Rows from block 3, named by matrix and row number. Each number is 500 + 50 x the weight over its row's rms, rounded and kept within 0 to 999. All counts start at 0. Numbers have three digits each. After the name is the row's rms in percent of the matrix's.
# weight_hh_l0_reverse: LSTM recurrent weights, backward direction (gates i, f, g, o stacked) (model.rnn.0.rnn.weight_hh_l0_reverse, 768x192), inputs 0-191
weight_hh_l0_reverse.118 083:407452510462549468568461580489453542478535415495509503431528559536477580435563559511387542503429480461441570564401409453522496606507519513501485421491474558537481533540477474542513515503528532451484530525527468535530504509518519366452474522572456518595403429513493532450528438519587458457461531389486388449435482471523397449519606494559559463508623539570586518529462541365499513503602524456529411525481469492511417518533573549491458549418408484427477526435599524472465539528537500528414460538501489493477505481570459522535551525518501506479486561489518460532462509505522513471
weight_hh_l0_reverse.119 105:527584543582490463481489481533487541543448511515421470506522553486583511423581523511579519459462548572494504578567564499502511434594475530458432432517523487457443557551471454481554523453486533566504547576477510560496515557469459497461555545606514435492563504512564588508464410551433520508443461505481454528561391534520523437458509440502549564513586541500535416584537512526486571561569458544435579435508488515554521490448475509562449481538485516420479465462583507442514436405523525422467398435577455477500537537547488486513488358655533547472512542552561516546462467509461539384
weight_hh_l0_reverse.120 104:485452508460537573468500527462521545505529463530572509510467507484524404456427444490518524476450463458509443417507554596466425480380471358498552562530493479521538561461467454531534461419492472535514532537550434436412426533466474476477513519475520432469472570458421407504595448506452479488534506450461471634472522571476500504536486519497539534518592502470505493530449460550586474469569433468460514479569397439479486438514580452420540453547493552499366505466559502506512561473519448518459499478532451465581313454502495466426548446495401458405509543530478423520567478520431490513
weight_hh_l0_reverse.121 098:491500541519582411499527577480476487566568473467459580502546490506665517427548531571511476550440564489470438486560450527469488539501465491610589490516500543407471513472598518438554495485518483479542486584454544450490568471501465506427533496538456424506551497567468506535395508463487478474548447537535505518507436503413589418520518511452429395587558607474540493591559530513421501473503488509471495531528550411463462416475537519495550475589495509529505565437494514559441480401401519479468473556440489449541603482490476596436586545419478475508519462526534469522438515494539573389
weight_hh_l0_reverse.122 108:420489529497503508458459575438474427492512470491529569445520646468533522445481577412473519399482476561483583590552464417517478610503515516524474533560422569488431522599448505500532514491483532515569548489556451533492583486551432491487485471563490467546492507472509548582448496536489475520435357601540420493498495521500517562442627544509419483454467448526545558437466567529476464548429510472487452472523437469496507524510546415512560470458501466550529482587456526504487428430438594501384516409582502570387440502505555541463481499514421451528496500397549487508442549494505485506
weight_hh_l0_reverse.123 091:495523520473524481502559439546462419546530537551442466522526497458572561498504498504470485442532448545517527450446507372515409481507582588441443565424435552485385450485481533413514502487453544561623512543564430473527531570514475458559503455488538393426479522371487376532498467422479564535533494503491497491453463490456516472565545534444487494408501499476410508397508550461569492460521342435500543560438458544550557515473536433455471575498488452479518493496519500495473560505578527498594433479520525465467574453462514512569422544553447480586459552551481438490553533467511477601
weight_hh_l0_reverse.124 099:466409477487451471509468535543444412556373481493503521532454466421464532520457503465449516431478527494498561441445477557509455482539535451568436559539388483495479480506549463421504494470447514448492497470407505478477511454417565538555449457514508524485533536519434466561534519563503462527510566534473443529470458606522467473422601460517525583491495446431518456591469556586544566550448537559546485503519495473387473479469529442557458499543427485557497537508471528557493518551562491531469464503426485515453453475414484539397451526547510563517463505435536518504445519510583426236
weight_hh_l0_reverse.125 101:513545545423521418575524490563545567545463522513519485519506422458503548551458525470592485490564560452507523507507418391471434435487556559523504507565444522514509524497481547495498520473516432687443475457447438470535442504622523501520489439591519440429426529417414578463504506454568493468542411460552549429478533445446499457442540423494536501428553539454569461513570470423614483524660465548520507497455494460494513508560482524500500393488471467537518474551625497519501520532488554532508462540486485579604494510398541529464490509408473512518524517490458453575516535550463473531
weight_hh_l0_reverse.126 081:442469504442537578557487413465443447440492575538444524590498493445544579489483450554452457486473494512463510497545497533401558500460523584443437478466427505517373534467634502467533540473506505544528486527470430553544480499520541509537499508589467469479465540549500454482491403495474455503510513512376442520424519590509504493479550534407530472533430520496512524513478475540495487504512575433479535514463556479453520641459515460524625483583366434485475498470635521579434580466484506522541477509524557494471442515557472549441499588629601450500489528539555456579555444424485474485
weight_hh_l0_reverse.127 085:454444518407552469560554508438462472555537477507403500513536357554585571463480562561536469490545544467487551511449621486420493424435519403394448479528509428523487454478565506500584519526517505486486505457438541482541495449494506465524450512529525506500515498482406514556468446506507602468470514494573470604500472526487452385398525516499572495516597539458484408422461539553523575515503489510480537434567609476495611505625520513515511455456475522440465468562493598489509515480488485527398512498485482438474524566540423573454506484464566544438524595570534556552409552501518488467
weight_hh_l0_reverse.128 117:569461478523565481475467481486496452484513489502518475415405449549378463569491533502522452518510453496475473498527500616510481540450543390562491526534577581541516543475507484488547517591453457367500528455471537569479505538488576497420490469487493516499526484465442479529533537495517511414536504455561489561512442503567528479531472492473507501469552473541402481574522510526537513445463539483564418533469459449470577489469387552468574583519460450445489498470549517442473465470578539437720500495437540569436545551444544544404475436459438523560513482498519521434414449621457556606
weight_hh_l0_reverse.129 086:462546566520515516520489470418530535446502511508449502532498493503518567532548389525500512533398459517501579525427455522447538492439537489413542466549612547501549566406500492510482518464518582494455479512440639433519484568468511524563459534519581453630475476565491613421498452606480493539487447453505431452527525494510511467523509445537442568477434497504496473555447443474555446399454476517519536532555555537395498475569434516524517561436475500464455589481542446471485460550491562602503584527581618395475468505491547448422482518426514527419501480468443496591538444538461427446
weight_hh_l0_reverse.130 093:420499529557552503557419444492531493520427461486542503522518549543456454440424472525482507522463482471531431521587539519479482449518427497443589509471406604457545485582484540533427463539501524473429464491476460489551458472389444513482511526537469543488556502414545524425513449472523534440539497493545565504520564476464536451606579517503500498546465558513450548536627521521416528530410533501454515577489549484569608552611452490532594467419515463547471595522483443557524409490468490460430496547403458524507674504462439512534488574436520473588489549521466507446579456589473482530
weight_hh_l0_reverse.131 110:501515526524504458429576533527462601516463547496521527522589543522542540494541460584477544415525512551500565473514534492498542499625463543547495548527563486505500497449492451439563503479570460498539523535411503524484522530480542432378399497637386509536545465484528616406408460544507546469535576622487453547524457418453536591489538513491529406464503523534630480428489459528624476494553498533577537558521529494496529433531569461557400470518582533441493515498549459501531497526518485478444527464525580530452528425475475504555497565522504602420464514488592502525506490486397505480
weight_hh_l0_reverse.132 085:496446486398470540497453549487444517479457477512504503552516522533468483513476467423397502616507502525551476501510496538514568509554426598521524557459547623536417465606424559598525494484511537474528497565471586540514508441500510516409487562494535531498544527416430501544457458546384487453470475517491450558479515466508485518543579484444572468391580450519505460444536499446514499478576524507485517498509459416544388424497591421521530476413492419441551532561540455500580549420542563469535408532583580415566509536558478514513504485471560482466611459504447544576614488514463525472
weight_hh_l0_reverse.133 095:495509575543565516470448465464497518523524559444479545464516488509436504538424494512402521533443441558483600451499468532338510495477532550454617450395397560525570446552573521507420546481438434572535495445509536463534601379567485513470502399436560509512447459553457516605441488553460519440550509505460501558520461515555461422542476537473499455512490519518470556492580587502565504531541488545593509438523476559479540456465497452494472557432565526469501524439483516486496553537477506543523531472574551528469581491493484455443448511547536598437618445577539417561506519485602524448
weight_hh_l0_reverse.134 086:483579519474465512551426492487471499506565429495565518503484524497537528403556484461458421526538505505484413468595446481530533602478490434467561543443543466480406475431540468495471492524474558474507558641523484515544618573492542474472544573602476514540516431596613471438514529500489472484404509483555421458381531549489519393437504507515512458513517531478550529489494465440478488502413517562486449433540419541562569549418480478488427393453523489558516500492511441416438496456491469483462531457509521581535477512509431488417393510573561406509565463478513462533526387420560485503
weight_hh_l0_reverse.135 103:468464513422451447463470514498571475533515459587500495479511633513632536526537539389524472491471580533583445427542504393588571520492460479502411501535522547544445482543528470558557454502469524465533516436464482594468392583593511564420523492519521470435581452508432471499404520526454475443586422539470452499509544479468495557541543499464496523485501568464534589483526471530503511416469492465507505425378444478420469485507448441547574482530518518446504557528526463497562555499504564481356457560508580560491509480510528484417423512533557466505516503476502536499477535621420496403
weight_hh_l0_reverse.136 101:451518485470563450510510513517556471474482531515470560530512478511539557413467529555460486518431456592516454457594475433515520461531504505430487598529489444433532499499486555518546556459512514500503425470453510451511531516520425488495417506435472466518554480482538498623518556503463566505532443530572513464463585571505528532534576485533449520495509444475545525544488553478542675462549481562535519438445429512616480561471543483498535527505446446529444499491555447478529553519371491454619460373556491427449538619521585556521587472611465432450481555425504590491413432454457429512
weight_hh_l0_reverse.137 091:468485553459555504528558577460438409497477534431477591550546522455426566516514541510434438443436485586424491554575465526514593433482472438509499591507436484483470459453491458528567412544618425549466503503424462437509443472492515413540457509465503537392503372491490537374451478527493467545481527528548426452516578495598469575518572449456452568457572510469543525601540492555546497542444448487496545519547576498550508436488597481540472429561435484509461569476447515596511464509552491508475460427549528454544572528483479473511457471510435525557461529405536440568503515550524518432
weight_hh_l0_reverse.138 111:559480525479467551446502511512563492517396480550579507608498471503590454461530545550405432465478471589503481462506488521575490454544431367549522514521595551560371581457600528457469521491513478563508419481502520512585575511500495488511520474516502544515547480505544405583537511497486445417490467445511593434504546493482474420467492492443486521510464517492587483514557494527515392481509510461448481489535508492457494309491548448482379451508502476557519439513472513527470564534498406543610509498496480539528423448551471533402440525551458399421491495503461591492516501535540519590
weight_hh_l0_reverse.139 110:526439598528570505535563470482490470548444544599522473548537463546468518436495500513532585430443509529525475538512575460480590475545513483484499507521494466618479471481506453510500450561499525542537569451415531429598457568428564560504491508533470501494630461457478512487450484493537517464415587468555604486582494432537442456626520456518483488497527469470518491510459444439573578511576361588527538562530559515423501511506557426485482483506457440568428449477491442468507537512535565537520494455421458565600487465432571437401476368588433508486483502502475516485480486600525458489
weight_hh_l0_reverse.140 102:573495420475482459479543581540467580519578455519559540471516417504566507527552527513497515473471497432593496536535575455442519514439498574485541493538523596597506521495494437485541527533557504631522487568530496424498564475506430439517415555506547460492496596512589566518478470461544507528558534562462540433500556587537535441455467503524561462544560501498574444512481504582665565541532440469507532544511526494478524565575567414506424439554446413526503504531499511458495482579459433471334542545416435487554492527499453567519484461598443509473500459404492514521512533501554534574
weight_hh_l0_reverse.141 085:420483591479450540497553562559429576496502505532471427488484516524500528467593525504442418428555507493515570568522554512527516523516527514459521580472487487542419433579450460534600421445431556514526607454523558433381465550498481530407564509498441504498565566457526514524471467440565411595457421455480485487514397594553566471454509527450501498499440499438488464456449482451542509487477461500375472497475465577564497495473475506496402514490584465525488500467432480559556473514515507485493457467594519360540483577461525514486538529555450453424513574399528474579485605523574453488
weight_hh_l0_reverse.142 081:436548522567549466496468461554533476592515447428595539552504507548641491548508533503474504427524515488453511468565466492593503495549443521552579480535477471419515441557447513499495503537490463580465539468526520463544536474511590399515503418506462478483521563540498580548543544536524566492478471559507507495496555418428482542446494424473558511542416496529495493498499575449499493502645560429461558484465450468457534538472507385467393559554496473467558497493445461460550477396485613406438535402488590478462543405459499465463462542515472514515472580582395437623539519545462468509
weight_hh_l0_reverse.143 086:465400491583547505477509459540526410509507516504492514438523524547466558412465499438515501466560455472502496518503477400565397520566448563458475497569340527570489490473528520535527555509522462590516542500514555414521471480485440549418516473487504393459519455463470441477445527540486532492532533519548563475421493553449445520487487374517399446486612540542530444569512482505476502472469554515438511496591462485450513623597424432530434457523591470498471508623537557453497560497460508452633497469510480531510476467553435506417503553515558450497490541570453481509475594523413469588
weight_hh_l0_reverse.144 110:489559510547474477483524528508460514466521550448493514391535541347516490580466516534545396509578485467464546505479437508468475491587566546448426522577423500533473476420551523559552570471536478595495529518531480421501501511514514591395533547527491491578494480553520467467483495533540515479471467515551468468527501497522284487517524519498566517395589522475402423567476470596439504521575522407470505536453490465560453541449568527456523495574507400483488424451586474473517503496494518470580515494455527577575458566395501498531373413444549502488510535502524520534470515502453445510
weight_hh_l0_reverse.145 087:456564512611562544438524470439519459499480520510496551579568487513551528482501483472478404514547516502450473459528591434524450478605437526468503512416434517533542479469550505495458619584520491538531446557455456446388504424637579422556503475509452547582563487521486429545495582530454508438422501505492546504516464529592571498403422534459500537497461610496460510526481499488539412478511470589409547482484424558462590547455525466464493397468470528537571496480406489584574569423484527476524505527516469483464560493449532488558560544495505499479492443415582527417433511444456501472
weight_hh_l0_reverse.146 087:460518477562479483550582501472544552463406455545489511439474493494351455474548519464438465634560414447471473471487577408521495482512518552519503450534515536548477510505503524549443531572510499538570471528430411520495504470486504451474521492373563485546498513489585458501555604534531560462456540510479573519566493426458479424519602542523482480528474451523412449546570507408490474495538584511526505453443485619486554484417461493481517553544528450525437584524469457522510422473470475504520501507627535530557526414538433475523416493508592403456435551382485528583565482474549511577
weight_hh_l0_reverse.147 093:478520499530541549521530544508459510523460437516477464467482515566410553441510543468420504557561477413475476511463386621471535436455473538449493436474509514383393570541480481555420478536531415338414574434493590590562436563489451460441463561432492443539389516438513495493504432456581479525523462565495482485499493519497522518507488470548544539555512493414470470475528483365519483482525548541413484511452556541496549526466464507532484498502465501446512479531593452423571458440558525620404518514562489459540483476494562405487468435567508421459511493425482459490496481548462465441
weight_hh_l0_reverse.148 094:547480505525520559422520560444500465391506570509515558472537515531538438431554501493418454411504461505455456468500471470461532518492563489481469478524523544513462544535438533563459469505470558402492618486524546482504579478573465390522392441504496527510572548488519462566496510477531473524569341481480497516586524516460576438559540396503497524512507451471434504468464491427532537581511564391432473502541529544528471428507407458511516469504520452437479574451467520500462528511481506465413492523531525525519560458508517588476502476523463576529529481454512609600408608640507515348
weight_hh_l0_reverse.149 098:507512515561514434469538563435456539482454539445450493580449414554517526496597407392497538506433530456456550534458499484560476515557479469470583510468465541482471565525486490561488534413545483524556573508506582533507577438503464453511466441487452537585443547472498471527384449487484468523452453470519455519460420477372494405596467548497500561549441398553413540536420475530432474528520564504512507458455452484519533478454562505521415480531568463506609472568544571518509537532496507473507446612531542467452477575504456418508446450440543448418486438508537387540475485638462561465
weight_hh_l0_reverse.150 106:492484505499457493517387441492455505481423479518490568452556483520465468490452515501463553463429488407495538562382470430535483532537480531554572513461513458475472478402462471445533528405474513554442391586498477408494465458550431540565429548490426517530481565557491537487472508515547479508503431537503470505462508529578449593409469466418549449621426493427536513501528559448466458539516518390554471446538566463549471396570453425475449484489528450454466459429589438441499549536445461559500432486562483535536428524497487529652552431531457457535489428503451502583550555527535431554
weight_hh_l0_reverse.151 100:444493497470493472525433503461577387539527457520402528481500454491633543538523538522460461473537510574475435518497582473432488469502477469486484452607495494451479484505383528498462518459473551525545437476493596504511418512518532534592539503510513501473530469525456491453436554496441541454461493454442528537479548514532520383457645484478524529507483505479451420508504541412558492423449489418372456419472678480519505542510422407555515482496455506550459494439481398582463463588498498495433513493459574415647515498494588467460525505576415483489493478464481513514542461478497438503
weight_hh_l0_reverse.152 100:490529396500564509503439552532516478569552594499465522543546597477504471449447513424495434515579540502479437516530585471535543507555532466625523452582536469471458501478442561462467353423366455487586450469508450550541519481453629459423582505470461436428443545499537482491433506553467443485482527401553438511477370431481472470473536459547476459574554436459571557445475536461508433552522520433499546565539427494459513415508528548568414480496475508513511457482456493488571466567514461574539487552566464489513491526478554457538503519541479557558555585451469542454454519492463562553
weight_hh_l0_reverse.153 097:532557407489364557512482541509532501560538401523439553459562512570494444540536532457562525564436484456451611472450540577453506503582519565560480423524507436576466492489492507486436525497481413442486548579447557569565494486562451487576528503448464485531474554621568469559485456492501467394476517470516543480505405505475449503563468481517509495471471448470470539564509482515552625506483472478501503473367400517509580511607544513504560562453478497493418448464487430470537526497572476478562427524473466496452573415510453534510476542579534351448498492568470528498506511421467449434
weight_hh_l0_reverse.154 115:407464468517552519408531481541485498483530457517491570357542529528505365482482505471493581418541534519488461528419557526520392511490581538513658577537523397531516500504458526444412447516527512452453537448478573542522445504586453507515437483416450541506439516511484519650526534485534505472469460456459577528466458536518567476518539475484500561485457494380484523406517533490573449471493494516461524472498518557478535532474587494487446487534460482554451527521502476600516527496428543533522464514499462433598539498604471407439540569383449424480608547499535498572478532517533536537
weight_hh_l0_reverse.155 091:464461394528505612528496443446536559570531482485490580511476447533514432566572472482537397508496452467503499468426490569445549493544599481485450529497493544491455495396521515602558487516410496487602500529450503480585467459541509535500510481474610524458651470461488533424513450429477498500437540519468512461453544511550473472430441483514582563431610551634515482592433457492492468450521571394511466492402460506513517494557529494540524453549457508517626475452455558495580466525493533417520533498532632538506520525539459559471527579446458473501498559537525541540446567525500557473
weight_hh_l0_reverse.156 106:398490471478403456465406578502476485550533503485515495494531501466679497520504503465482493509455579504446458542477462488608572521534534450563568541517543493523529538531488476473561452530461451404412463510436490473504429609496548441394452466517499512416497442422558475567523515501506560712532413511527509470571480515505459494517537514474510541445443570525475575516465385563468508452429514479484578498361546548540518476554468488525454448479471532495541497589463506495543522438485535549564479408512567464478605561557489537448469512553520524460518490518488567534513461503420513492
weight_hh_l0_reverse.157 090:504479570518429517509469441472524539520540599516511533461573531556499453445531523433516577520478457522508450417475489483520401447479422435493409437517523536530384493569509453502520650420477440493485518571512509359487544542544481559479517511550410544608462489451500441541535530515571429512487562527547541463483427490458492453364534452470437474506493549596511423560407455553490594423523491458543530549503502574504470507544599494497491547491520519511428467425543463505390519437504510501510440490469543531599597528582435472446507535479434524525538439441485523469541507558507413474
weight_hh_l0_reverse.158 098:499486485454352485440590478515406508571541490496561505448482462542576528536518590471471420563424510495569596491482516487468567421481453567548426546589482399465482554537572529536563534479466504471569514512482489331536529501528439543417463412444425467512531462451505624456516507528507486396496448510486435592576556528424446448518486434492494487548520501498510570484550526507457495535490471505448453390418365563525500444501492434495589500518428411428523474485477515521536486485484564487433490475453586528524506564480492554519475490466437440448456420466491509484550500512516499466
weight_hh_l0_reverse.159 094:454523515505493519534366515541576592547499552487557561566564523492563603505475484342459505508426544396524421478485536498389539410471482524491462548486510465481520519473523445464547524487493480484462467595537535597581540452446517480544473455493496450528419523441575473438485440588502576465531541588484486535515478430433506438427515458577487331528454471419447500457511571545553532556547477528504470534592528484519564419533532474531494465453538545577497540525515469536490523470521558469548432475556567464470465605513466552411504484496437449521555459412542511544515439557467474465
weight_hh_l0_reverse.160 114:551514467454506493476478483535425432510507317531562517463502514521519499534419540606448526481430473503445501488573519503509499510438478493468512475508496531465510521469513514450460481559524531543507467469562600456539501555451525485436532510464475492498618528510487560474403542471519496545539478541478539528457468452428496472478518498537477540535363503541464472474585538517506465451501430528628514556462480506551567524518501465537465568553422476549495594538503433381499463475489580543477477509466539461468447512491433508544436435566495507571499418455521535477523497776587603506
weight_hh_l0_reverse.161 160:652455491510480495511503536517473449489532535455497504502481528544448501458504471539583471519508442567478469530522401522479522389549421465434477509516697522516486617486501484487540545477469522383557502536475443538519536520468668567428520501463517497478474509526484523502527501460494547477508461511520482538543506487520495413464520491481494498501481510466473499618526504492487516461458636493538475529486488503462511509552603512486449502549466513515456502519527478479458522474580551430401499529535520516599588534555568557508364339526489450407462470557502542464512491662452556450
weight_hh_l0_reverse.162 092:549480475498516411463520431499495538407547499594486555511530449470469510576576530501421485569541506395508514431463515482512469470531523522491590512470461524605517480567512614501422491555439548504560448408449479542416535559594490544624560478490646500507580433539522540534529425560518485570488527514474522488523522473516514405514502463576516547489495478520567507484500497580470470518531472477610544578545453582512426487557517418417477521503586544492381548481562513440578525578485487493505526490539462429487541450481499535460476400506475548483610451565375526526470491573503478499
weight_hh_l0_reverse.163 103:491483504572527413482502581553575523616566438475559503491457469544614498468475489490469459466469446546444397452448555481331521402491522446441477423485527534421450506467504520528616524493479465491480546542423481444503569476555541489516455456525534445481552485483436445551442471583557560534510525526532501482538357510534451530486475501536469474548575605497586528516598482514535487482507473494505534509599532502400497466420506517465508486557521539526412489406544552455512541544469388401436468443527520454492449556477496500528536574543570501514552487529551420445521541547604516548
weight_hh_l0_reverse.164 110:506386536553519550457587480538484540482594509589608483425550549406481383493496445489495498513544513557517428521446584493494507538564503526457526559481410517488448585563545505493520524479504525498449453475517484519544447502502437493441510473595589525504544557567487477515462491524518540517519454414448566525507504501492419473610519496436461475454564443518409501490475534489641461508481467459611505512419490496496444509512506553504525506497460497464467639448514448456451449577459498455378554499568537499540491534558599503444431478544422526373469586531540481474544505627471550452
weight_hh_l0_reverse.165 088:633521475522565525540463625388452398496428415569515534560523515536492444459565465469503481470543510572486625506428560540516564540488525441456419605508537543541485473504513589445484572496517496517461550542590518431529466585490403513589579460559466489484532495521557502472545517486614507464476535455506491482527499485545455455530464465445477510509547513571495470374510575499524561489485457507439504432513438587510426468440463493518501608490517505525425470527477573525493482489473503497490523554415604636536513499555526505488510504503499531497493470409413620567454488504530492412
weight_hh_l0_reverse.166 094:491453501447460535494471576487532478532607517400534510491491466495622549529497406495537492592354480524479486533490482499556555490498467501520490537544524573477545521494479464465475521492648394459517447580457519498448504606527556535418429355485543527519552504559517549466434475506458412542555530451551527534422473610450554407562432559535575479532534522522514522469471530508463469492481532486515479437454439488547529430448444452484433424471455513536477603438402460511396463465481498448487511504488548583444543487461488506488408543463508439387493477554560451511436436524473467450
weight_hh_l0_reverse.167 096:582467369509470501559464441461462458483435503551510500626478489473482438521492477495505504478523472555462519475479418494442525526564495499603552548494512495509460503553454430528412544472516541368482426503493431461539497444561524493497534475547442476531516563598519452442590560473525546528518487448472469495516505436577484548429496529463526414465478443507496544594509518419498551529511480472527532519431582478481490542550584524515541474426516472542460419449600533527557502443483459521355521470643523481483502505541657480556396512457464503454512427529514540471498606377533549419
weight_hh_l0_reverse.168 121:679515490467500522476449494488452492491551542499516518512529463439573423470459482507497516519522519595544508490473496548496490566423552531530459552489502549555513468504511491576502488480495553606476604580523434501499425551475588508485489562500529505491638532488517361467564482492507486450504483510560435446496465466524528482401504515529489506438432487550489489687469527506494590529542564492393507507583530479420456451523580485478481494572552567453498505488477490477444495470443505584491517508476549497471303553427398529552476475489524524427463556475502485363493509547514495455
weight_hh_l0_reverse.169 098:491491547496548413538440424536529434508532482535508545603518418514528541408556463485355488435551521586483514476447520499513551481598522488520452494435457515588481455489500444546341534495585453521493523533509544492454484539491530574486464526505488519522559530403504497530532621512483602471462604557405481474481448493402600535549495545552569494458528457533547528387577540515526489495552496453512464411468561507490509501485459627432439392391516597543375473547490501473448504537466446506427486458493567495463504510539545531521511545437476457493463525529498457500561491505519458538
weight_hh_l0_reverse.170 116:431507595467510481445453477495498447466498479483475472453518497493484495508504490535484484478472525442479530482530466539512482527440531535453618443550423502494532474526536521463506517494509510325555482380555506557489529535502507457505517489494527507514518597476534442498404531499479505563506528524478567511583594552434469511464529538535456513524459539447503505519555509449578478564487595462538476518434492489467526497456440491487463536536521464492549577607510614504456449475509476719602493452466526494430541483615559451571528664556487533503487459604553494485575469657533505449
weight_hh_l0_reverse.171 100:543408606554563476494569528504418491500491393516528458437526526474513454553506434488580487496482578375498541461555450511427564496494530507513505580504428559543420477513522439509569616468558491559485557471503452528539468492515510554480528480467485519509516464428527497411509552515534458587579504469506516468499479462470517486588562420523477511473503534541462554490537555552522537494480396552502509554484576511473464486486425449445542575509564402510446589511466486474437478553527440440636478517407439516532423578407604493525401474593466503484463502521465525443563421633526441547
weight_hh_l0_reverse.172 105:501511494480442478500541451476530556495467325482514461506533447562518594430434455521512460424568539557476457538534468508538380536562407468493491554521537503414585599523484449480442493474507487572513513534418480509493497492457465433492567578542452502475540515525536601536517478394458564493502567508529432445500506591447381510481457475524479477488457447492492509588573537470496412534540519502599442480503500463464490459456534495469539528521428487536569599479470498475476507423486443463538518535506569506538365515490403466408602430445599452460526481493542480453492553454507643489
weight_hh_l0_reverse.173 110:486483552501457523403461483490463558465525502471537476589545445544576489576579519560567457435458527551506505525442554531482464567500458558521476521527475594452579512511441530530572558498457415404512489387447517546423519483470444535414492458497447523619484424632481505440506574474558512472427444536471537517513459464535534514478497504488564474500520479415443497470549503555542475530504465458436551524485453472471489606441477459555472367541430512506557577496517527431519466456560452544599527459559487574436351495657496497497523511544486561478517498523539543550512537417597490469
weight_hh_l0_reverse.174 098:503566518474474501518611457554555518493507357536472613653502484441463374499538416552453507583533515531478424542486421498505497469416505507466514559521622526468535593470525511503517513406475546578467527475480521502495545477547521529494461503468479571513349503465478526490604527491451566478509482467547483463442446523499545481515474505617546459567448491500451435519521436468489500515454489591469575508497455476529585486508455534417542502529483413580462547507570485472517471550469473419434427490590488477535513441462542436400491561498572431441451524496499571440568440559455498539
weight_hh_l0_reverse.175 126:517467532535526555441480470492458495558477534491477470476516505542510476488488480428502538471487518439493454560474395462463496520423562507491459523553562489369458484509515590531486497526473509451501471584538529674512426421504549525453486535508540484486441502434564561493524498509489506471514529450509489601552508547492496393520482559482457520469471534492512484412571464441518432547488425483491535554423532469527513546465411494445511514521460456434424571565540548516434531443509445619417551426582418492571542582661619602611408489502448459435496478504528509493456473600524531561
weight_hh_l0_reverse.176 126:440506496454481490432455515502522520451513542564511477515499452504451454538441525505466362475456486518565471528499517395538557510476439420511409564533471518506592478429532497449638422398533474578499521487479502500437484496481461541473478496536531520450557483530560476591491517463491489518523538481551464408496522446467513481424563442461501499438430509493524492462477524588470526424499465548475492512571441500509437536397542459532550507490569498509446546519487535410400541465484419472479507466527539485476326506553582364440518535247533551451466496516498490500493492492523490508
weight_hh_l0_reverse.177 133:622468468524476544539479511478401477506534424535530479478529495487381439515533540522550592466508462557466504519455511481480432486464548520508491580604637404530669469510480472518447469498523478585464510548447523361518525541509449481460519488467469551498407506569487433558508421513522501523576447528471478510488515457488454564487462466519506414545571526522536483516529551519539404436509535456555477504494504507489434460525451526533523487534460499541444445528442460574502494468511450431438523470563507491520361512474498377492608499317583475445559468473515504515474523449500489598
weight_hh_l0_reverse.178 090:440544484534434541576478471390527518485434460521514482564486478536542483491625547531519532526547414579507463504498596579497477480493484488508516470477490542548510527475512436458524452600464520442456468558491451409495601555536478527518436522483512484527564374605592557547441479520518562468501423460455516463470424428512546440464447489516518533550515528472520594477438420500501532534495452492599541572463382493585509508541537507409430483521548553570526442487499487600522494442482381385614533466503551485565543567516514543509434573540489461528394453521461492536575576481459502517
weight_hh_l0_reverse.179 092:543522484485419466480446490500482517498516486499503525577443504489443392517463413514504538527528570506499499549524568534576511591433535507408455468518505511446442518470478444521552572524356453557529361492493573473512570494546489493538610510514491471486613545553579399542487465442445538502457542520528442558481550447593459435571511466476437439384574427488343564534472524466508514481424559492419541486515526481545526521587555516510552452449463552532506509500425456472557474432458452473543438523525533412560612474466480571491462404542547426512461516477466469481481527486499490428
weight_hh_l0_reverse.180 094:524502499520465493488682457534474567463518384432437485448510433514442475577467503544581496449572479434512532493479437561503551574522474485480450540548495388460519562527546492493484485503428501399544446477422451541472405442552535503453507564512534503479592572548446660523621532510521502479496490397475523516443553527630390505520534469572433513507463471480526491574515567487502486482569563504513490485430568495552588494501480534536529532520476377505476585554457531498445537491558453573459518428521554431492491474539404470521444444533512540465529516527454521472562535454457466490
weight_hh_l0_reverse.181 086:487488500518520479540522517504422472531468504411499518504569541530474480477434525486545526563442481440540501534476520483502418519586470535572458506521521530529471509513485494475509503511556432405516527467443518518536478574433503542473550473485371434491478424487446457536505508503499423485596535519442394389464544396489548442480571563527490492459540516379525484410446537467533552318484492480612446481443568530432522565532374524592486549584625510454473560523546521543500483452481554520400424516492480450534512463512451579452530566524559474464494549529524586565433581470460568474
weight_hh_l0_reverse.182 098:420552522491536439547524440482553592507495522545526516549529489541404443534579533441439410409466525481466516517546498558549498536600520517435477528532593527423521609459538538409503461501485544478546506516515466589508470534519625417590526373516481530504485485378484575454533517503530503477511512569554460540515613516572503453489492474540481477604442496542490483520556460506516539507429582453504531543598556487411488554522441506564474533477483489526451429556537385534521569418475509393430445477547517529506505520573515513500386571583511605451491507428537485495471487548522466467
weight_hh_l0_reverse.183 080:438447537520593459478508416528538512556523453513492594547518439497468549579537493434469528502519494525486459541463578549482488619474504460456499557446443518586488641450532456521494517495465423403468415491439542496490497437530435440567477576491441498411494451518438410416528515474546462513431506503570427474624567556613543402458496436517515540461460505507548529519467548502499477454489614471538471430589490470484582492498538509461553523437512440522374532487532470483457513478459515616407531408520525484582516447535431475464473550544434550516522528511613510546473505463538462508
weight_hh_l0_reverse.184 089:493422478498402555536540464476396546558567532576576543479517461429482442540458493476470458571507496523403540511480508489490529569500452515460489522413508528516533441550522461526515499569532511501458423422477475472578533444497520445570479421430431531470445552433470482448422436501479514466445444421460541411539548514438549540417461510503484546515629474439542455418447444493419496491454484504592480548494408507466538463548542463616522494511408492465507531564542589453417444607548557493572611579577351454519504456534483534508464514452552537527468536511502534436543554504477474478
weight_hh_l0_reverse.185 094:496534483567482509468482477419511541476521532500419528519563487471447551537593506470363556543446557536489498553548442504470501532541528493524501455453509465587563430477510565487504414434619489406456491514446580512494435490490397463522500485466495401486498542397426459454431555519494421470495410495504504475508529516535461493502459493554451549627549430484487475509503553514478421592487513524577511429552475506563556533388579492461523492452592461560521502541465530563568493561472536440553486540570491479491544466516548478456537520586431482521433400505460638629466445514446479592
weight_hh_l0_reverse.186 082:495523466538506506472458497487550488400479497550466401486458541439529469522490565532376471483429574618492501538538452495543514420536509580537462512451491514498522513479454529522531455516568461480508593487491469490627505438522589535453538491486485537484482536562563454493383512504544556502507435456545506501636499521496458512543544606596428504490517500404396455466442543516480564569552633404461544565439470536532503550558542506504523483466414503509559550527502612541485429496526432477472472485551457376436506473523482545514477399466531513524524397519557558457442433571442482438
weight_hh_l0_reverse.187 103:511436540572510487477595473597468484561486404437486499495486474545577522498594452568442432487618490574500470458501451560501587600471518497450578521468499442496448510505492498523578610501470428465585438476467568507454501465566492477481495645563532540520583502505567523593484531585477469468574504458462443510443477482451473517541612530464517527489562438572523454479570496563456532520461500480472531425546516586485529433516444507455544462477459520498455500565467547439515430490494602525573513554479457361491551425441502505520502487579455452503442454457513488518553517596465509371
weight_hh_l0_reverse.188 129:557514503559456543580371535580424491557548455509484543496502564522474447532518556462625606528501563474468479538455450497489459520415577494409354513511562505550480501527551498548433500473530503459536556490472451539531439458499531514544525540478502491478452514511509560498611474483463523514557518507504567507534562532471431409522456500484476457607468515490451477468524479466515450494444614473602494508490422509412527514516447478504520654552468438533484454568501458498445455491548465562435494446548535542619520577575474504436448477585668420469564526513495462486527477578493485452
weight_hh_l0_reverse.189 099:526518453554399411525512539420550449592518451500528508557470509511611570524529485452573433548485548519539489484441516471496560470613518529557467561529438583531506557563550529472457646467526444505538471509474518473491567482568504524418424532543502499427608489546535537505536569523453525555547474406483454469528506451494540492519553536502533530488513402517490532456516456497421491408513416554419483448535486440486418514480517510564625429433507453483516486536475472460537495445477509451503463561485597608372550564492496598486442544565394472455443489473494490552577551474581517540